{"arch": "resnet", "model": "self-supervised image encoder", "dataset": "rendered solids tumbling over patterned floors", "train_examples": 97500, "image_size": 32, "crop_scale_min": 0.3, "horizontal_flip": true, "color_jitter": 0.4, "method": "simsiam", "norm": "batchnorm", "activation": "mish", "padding_mode": "replicate", "depths": [5, 5, 5], "kernel_size": 3, "stem": "deep", "avg_pool_shortcut": true, "widths": [80, 112, 176], "projector_hidden": 1024, "projector_out": 256, "projector_hidden_layers": 2, "init": "trunc_normal_002", "residual_init": "scaled_by_depth", "optimizer": "soap", "beta2": 0.99, "lr": 0.0012, "beta1": 0.95, "shampoo_beta": 0.99, "eps": 1e-08, "precondition_frequency": 20, "max_precond_dim": 512, "merge_dims": false, "one_sided": false, "adamw_lr_other_params": 0.0016, "grad_clip": 1.0, "adaptive_grad_clip": 0.1, "cautious_weight_decay": true, "ema_decay": 0.995, "steps": 7300, "batch_size": 128, "epochs": 9.6, "lr_schedule": "wsd", "decay_fraction": 0.3, "final_lr_fraction": 0.01, "warmup_steps": 210, "weight_decay": 0.4, "adamw_weight_decay_other_params": 0.01}
Rows from block 5, named by matrix and row number. Rows with one number belong to one channel. Each number is 200 + 20 x the weight over its row's rms, rounded and kept within 0 to 999. All counts start at 0. After the name is the row's rms in percent of the matrix's.
# convs0: first 3x3 conv, stride 2 (model.blocks.5.convs.0.weight, 112x80x3x3), inputs 24-35, a 3x3 kernel for each
# convs1: second 3x3 conv (model.blocks.5.convs.1.weight, 112x112x3x3, transposed), outputs 24-35, a 3x3 kernel for each
convs0.83,096,196,200,206,196,194,217,234,222,202,223,208,222,207,185,211,195,185,194,205,207,196,191,208,191,210,207,185,155,228,171,210,238,197,205,219,204,191,225,183,204,208,208,210,184,236,200,219,204,248,222,199,155,176,183,197,184,197,196,195,174,253,216,192,227,170,182,215,216,197,207,188,182,219,191,190,212,174,194,213,183,195,218,195,187,187,223,229,195,210,170,199,177,198,207,176,211,203,169,223,183,214,236,205,194,174,159,191,146
convs1.83,094,182,204,180,181,212,200,197,175,196,194,210,195,178,174,188,225,173,227,195,251,217,214,213,212,169,183,183,199,233,199,204,190,156,236,206,198,187,216,200,170,216,213,217,200,206,205,222,194,204,227,196,200,175,186,211,190,184,198,200,195,189,182,169,187,222,213,196,144,212,208,219,227,164,193,203,205,235,210,230,196,248,200,148,170,168,183,217,189,223,216,187,190,198,199,215,197,200,196,188,156,201,192,204,207,193,201,162,217
convs0.84,099,203,257,208,257,224,237,237,229,195,185,208,212,203,204,202,189,226,224,214,202,178,218,194,193,189,172,190,204,192,220,216,199,182,197,204,208,178,214,179,190,217,222,216,200,230,187,190,195,200,192,222,180,190,187,184,212,222,177,202,206,250,181,193,196,161,200,186,179,221,243,195,207,213,205,191,213,209,203,208,211,212,201,229,174,200,212,209,176,189,212,182,177,200,200,175,186,199,196,209,227,181,166,176,214,207,192,191,213
convs1.84,100,186,220,233,244,188,187,197,211,224,230,217,196,172,206,210,183,188,206,216,195,208,178,185,199,195,217,221,175,237,200,189,210,242,189,210,219,211,191,194,219,223,204,198,172,186,194,196,163,197,233,208,220,193,233,219,185,212,155,250,202,186,206,224,207,223,189,181,176,246,176,221,168,177,170,222,179,208,212,223,208,229,179,200,183,199,192,181,216,189,205,208,204,204,193,192,174,197,141,195,150,187,181,214,220,206,223,224,192
convs0.85,097,194,177,199,184,180,199,204,210,180,196,211,194,213,203,187,184,194,208,230,214,197,195,163,194,214,184,187,225,194,204,201,194,203,202,187,166,209,213,192,198,192,195,200,199,215,190,191,181,189,190,209,199,176,196,181,215,197,188,196,174,217,209,225,204,226,167,212,159,195,180,176,240,197,178,178,170,190,202,226,212,184,228,187,193,175,179,215,201,202,216,223,234,180,200,197,234,202,196,209,207,175,193,215,191,158,154,173,238
convs1.85,096,181,217,206,181,169,189,194,223,203,190,203,206,189,242,220,236,189,185,176,169,182,218,222,198,208,212,197,149,195,176,210,176,192,199,201,257,194,190,218,215,212,192,187,183,207,175,200,212,201,239,208,199,188,194,186,229,176,163,222,180,220,225,215,219,179,190,240,200,257,165,214,201,193,214,230,200,200,211,216,188,194,170,208,235,194,206,198,219,203,193,192,190,227,230,195,187,195,165,196,201,184,179,219,239,152,206,230,212
convs0.86,105,150,195,237,198,210,198,208,217,240,187,240,204,228,204,202,220,207,205,193,193,221,206,221,203,187,210,206,214,189,229,193,183,225,198,178,200,194,169,221,172,201,181,194,188,184,194,179,187,187,191,189,197,212,241,192,213,200,186,190,183,193,204,206,204,208,184,227,249,170,192,172,203,214,203,188,196,221,196,185,224,212,198,189,220,209,204,207,207,217,203,195,182,216,219,183,233,199,239,197,194,226,173,200,172,239,193,189,223
convs1.86,104,190,164,184,193,179,175,206,182,210,182,228,185,184,193,205,216,175,212,180,229,182,229,189,189,201,189,174,187,200,249,198,189,192,192,210,221,204,194,176,148,175,194,217,163,175,177,219,187,180,198,235,192,202,191,227,189,197,195,181,211,205,194,203,183,143,168,220,188,152,240,204,215,175,193,195,221,211,197,196,200,214,224,193,182,210,221,195,200,181,205,196,203,190,197,147,191,187,180,229,232,187,190,200,189,216,188,202,177
convs0.87,108,175,181,166,202,192,218,193,182,206,216,202,186,196,201,207,211,214,184,177,200,216,175,203,252,204,166,156,169,193,185,210,222,205,186,197,224,209,199,212,210,215,172,218,215,221,183,182,194,193,209,183,213,207,167,180,211,184,186,187,190,206,176,163,185,208,193,174,237,247,203,190,241,185,187,199,207,178,177,204,189,215,176,199,216,186,213,215,223,206,178,149,222,188,175,193,233,190,183,190,176,245,218,212,216,218,190,198,236
convs1.87,105,215,208,174,220,191,180,219,193,195,205,179,220,207,196,210,235,187,191,229,204,192,201,191,182,201,191,245,222,166,196,193,227,219,201,185,190,226,185,213,216,189,181,235,207,190,212,187,200,214,240,181,216,203,213,209,215,164,224,193,198,203,215,164,188,173,188,198,156,217,196,195,225,208,201,187,198,216,201,199,187,181,215,154,203,185,175,199,209,182,173,217,198,215,218,202,209,225,188,191,179,198,203,240,229,185,202,204,211
convs0.88,099,191,210,189,240,249,225,166,178,209,180,188,222,207,220,206,190,201,196,196,182,206,215,250,249,231,217,164,240,226,227,186,188,209,185,216,171,202,224,197,173,195,193,221,139,198,188,184,184,215,218,194,185,176,199,202,191,194,237,221,215,162,196,177,195,213,204,176,195,215,188,198,178,223,195,191,246,188,225,217,236,236,183,212,160,182,210,204,202,189,199,199,223,203,190,193,184,195,186,195,169,188,209,234,217,192,183,192,168
convs1.88,095,200,190,201,181,178,177,178,208,200,188,186,233,186,212,214,167,224,207,197,193,188,171,200,207,199,220,169,189,194,191,184,177,181,234,237,211,190,169,212,202,183,166,182,198,175,224,218,225,202,189,214,195,208,244,238,205,195,201,159,208,221,201,172,187,216,205,237,207,180,182,199,265,207,192,203,172,168,228,213,219,178,215,218,217,213,182,171,201,166,165,148,201,183,160,174,171,189,248,218,202,178,218,195,175,165,184,194,187
convs0.89,098,156,189,198,179,200,211,183,192,221,224,220,210,226,206,217,204,221,215,222,238,224,202,217,190,202,220,178,194,217,179,217,225,200,185,208,205,232,238,221,182,185,248,162,170,167,217,235,218,210,193,185,192,189,190,181,184,236,206,182,189,209,220,206,204,197,248,204,213,192,207,203,202,167,167,231,177,197,172,197,204,192,203,192,165,196,198,227,207,200,215,196,161,206,200,198,225,200,191,215,198,192,201,203,189,225,236,169,172
convs1.89,095,179,207,213,183,196,215,209,170,231,230,208,189,215,183,216,199,212,199,210,198,204,178,216,211,209,204,176,201,242,195,247,200,145,172,201,214,227,189,204,159,165,182,220,271,194,191,209,196,210,184,210,177,177,223,185,232,201,209,192,193,197,218,201,217,153,211,162,236,176,215,188,240,213,204,219,208,178,228,203,198,191,197,273,184,179,174,229,188,215,213,186,170,220,213,168,204,170,219,205,209,220,219,177,200,167,222,168,177
convs0.90,102,201,220,197,203,195,199,239,216,192,191,199,204,207,220,173,213,208,197,220,203,176,193,225,221,181,203,172,215,169,201,182,182,227,181,193,227,217,245,211,200,227,205,180,186,190,195,209,232,187,192,217,236,203,198,199,192,188,176,193,201,150,195,190,228,185,179,208,211,237,199,200,183,206,196,161,198,197,197,208,203,203,176,231,184,210,201,176,218,213,158,157,195,204,207,153,231,179,172,237,186,169,199,174,193,222,187,192,254
convs1.90,103,215,181,197,186,190,176,207,205,227,222,200,187,203,156,196,187,194,195,173,182,179,158,209,237,210,215,189,180,228,192,194,186,211,171,206,224,216,181,192,197,177,194,225,206,220,191,201,216,208,197,190,231,188,189,169,231,237,191,221,193,209,191,195,237,153,191,220,249,202,191,212,165,198,225,185,208,181,186,222,194,226,231,246,190,203,181,209,171,181,177,234,161,203,223,219,203,213,207,208,175,201,221,207,199,209,232,220,171
convs0.91,103,222,201,194,195,175,198,223,190,184,195,186,179,167,189,192,191,221,194,173,172,210,196,241,199,181,168,210,211,222,211,208,226,193,216,155,202,201,197,188,211,192,182,189,187,192,179,209,206,215,208,194,187,198,174,195,178,196,198,194,212,225,224,201,215,204,205,203,213,197,214,198,189,191,214,188,195,214,178,216,196,178,207,198,202,212,208,162,206,188,192,181,205,235,219,164,200,176,205,174,213,208,213,165,211,219,225,172,196
convs1.91,102,190,210,179,241,193,219,208,240,184,184,223,179,223,229,216,235,195,206,172,180,224,207,202,218,190,240,224,221,206,220,186,198,191,202,210,189,192,213,218,193,163,203,185,200,257,193,232,198,199,214,200,227,185,214,188,185,161,244,197,219,216,205,215,208,184,217,206,218,200,226,260,172,236,211,223,191,174,227,229,191,190,198,160,232,202,216,196,160,183,219,213,214,206,209,203,189,223,186,184,175,228,205,208,188,218,225,189,200
convs0.92,101,189,179,203,178,152,196,205,206,205,203,192,206,232,216,188,194,203,195,199,210,191,196,182,184,239,199,202,191,195,215,185,159,210,212,210,170,251,217,174,195,211,145,202,158,200,170,202,193,200,189,195,185,169,199,206,199,228,215,220,215,198,214,214,199,217,189,159,166,203,228,179,224,217,205,202,195,228,191,187,161,197,210,201,244,195,211,228,228,196,215,186,166,227,151,178,229,193,213,271,205,168,214,224,167,214,191,213,211
convs1.92,101,170,169,193,210,222,202,183,203,200,238,216,181,207,226,182,165,230,177,228,188,191,190,186,204,203,190,193,203,224,214,200,195,189,223,183,199,239,222,234,200,198,199,234,208,176,213,188,189,207,170,199,166,197,198,163,232,212,215,210,190,208,188,223,191,188,197,204,161,205,210,197,205,232,222,166,253,233,175,207,214,198,170,221,191,174,217,212,155,167,161,226,207,180,192,203,130,196,216,163,167,191,196,219,181,197,189,199,173
convs0.93,089,214,211,182,187,213,180,186,194,229,204,177,176,203,215,211,209,201,192,187,226,207,206,197,197,166,193,223,182,197,177,192,206,215,179,193,209,196,199,162,153,207,218,152,213,188,195,182,199,194,195,190,208,236,211,191,216,206,191,190,196,186,190,198,204,182,193,233,212,162,224,217,171,204,188,134,197,177,199,194,220,232,190,202,208,234,219,179,189,185,188,176,187,199,205,184,215,207,200,199,197,181,192,155,211,225,159,207,179
convs1.93,094,213,185,196,215,203,207,176,182,202,181,178,183,180,142,228,207,161,199,177,203,200,191,191,245,184,219,226,199,178,200,244,201,211,155,154,201,198,209,197,182,206,225,213,185,185,206,202,182,205,209,193,185,208,199,178,216,198,212,209,189,188,213,240,167,141,223,206,194,196,189,211,208,199,199,203,196,144,250,192,227,188,244,194,213,232,189,204,180,225,237,180,215,206,219,196,207,200,198,218,243,205,180,213,193,208,218,216,196
convs0.94,102,214,204,192,197,198,203,197,192,175,193,200,190,196,217,225,212,226,231,197,183,182,198,191,162,201,221,205,225,193,218,222,194,223,177,195,205,212,251,197,211,242,201,243,194,204,228,194,274,187,207,214,238,194,196,207,196,197,197,186,158,227,174,180,201,200,246,215,169,247,206,220,170,229,206,188,198,179,212,174,181,221,200,166,200,180,183,212,187,198,228,186,227,227,207,208,190,206,201,169,192,195,197,181,195,210,177,157,229
convs1.94,100,210,231,206,218,207,209,158,222,228,196,203,200,199,174,202,189,200,207,200,184,157,217,165,193,161,241,225,198,183,161,204,231,216,164,192,206,196,178,182,187,199,194,178,174,208,177,159,186,218,188,179,209,214,207,206,203,199,191,207,229,213,196,250,190,213,157,188,215,160,165,234,187,182,223,214,186,186,200,212,175,190,214,196,216,189,186,170,185,228,218,196,206,189,200,213,194,233,204,171,172,177,182,194,192,211,161,179,197
convs0.95,088,158,153,154,162,167,200,215,208,205,203,206,211,200,198,194,225,222,194,193,214,173,237,173,187,229,143,200,216,206,200,218,186,189,225,175,198,203,194,187,184,188,168,157,205,209,216,191,188,207,208,171,193,196,190,198,204,190,198,152,202,202,185,201,218,185,167,229,166,153,205,175,185,186,211,206,221,236,233,213,242,215,210,204,191,203,256,196,198,152,198,199,199,228,186,179,200,221,228,237,195,208,195,214,133,202,187,220,195
convs1.95,090,214,187,202,208,243,233,170,187,177,230,190,186,184,170,206,201,199,215,213,240,206,182,210,174,208,157,216,191,210,223,233,201,228,197,195,242,214,235,196,142,207,218,194,169,179,171,190,195,207,211,190,237,219,204,188,213,218,197,194,249,199,186,194,182,203,221,212,184,228,215,170,166,196,205,192,262,192,192,189,198,211,188,197,213,198,184,206,194,191,203,168,208,142,204,223,188,199,234,202,224,194,205,192,228,203,200,187,190
convs0.96,101,166,217,207,201,188,197,218,193,192,193,175,178,187,200,196,206,205,200,207,172,187,200,224,181,222,165,187,213,221,210,200,236,191,196,198,201,189,201,216,192,244,215,208,177,167,179,199,217,204,176,195,175,190,184,213,200,207,177,177,201,212,199,201,184,202,247,195,225,229,176,184,211,192,211,200,219,209,210,208,209,205,179,188,189,203,211,181,218,199,185,177,191,227,209,177,221,206,185,176,184,172,210,206,163,219,167,128,246
convs1.96,101,200,216,177,178,186,184,240,227,203,195,236,203,185,196,198,200,215,218,206,181,186,220,232,184,171,186,218,196,214,205,179,196,192,217,190,211,187,214,175,169,195,241,185,207,167,218,228,218,222,199,196,176,186,244,199,208,187,206,183,185,195,177,208,192,186,208,211,227,166,206,188,188,185,208,220,217,144,177,206,181,220,182,206,192,201,195,175,208,221,195,175,225,227,209,221,203,222,247,177,221,209,224,130,171,167,205,191,195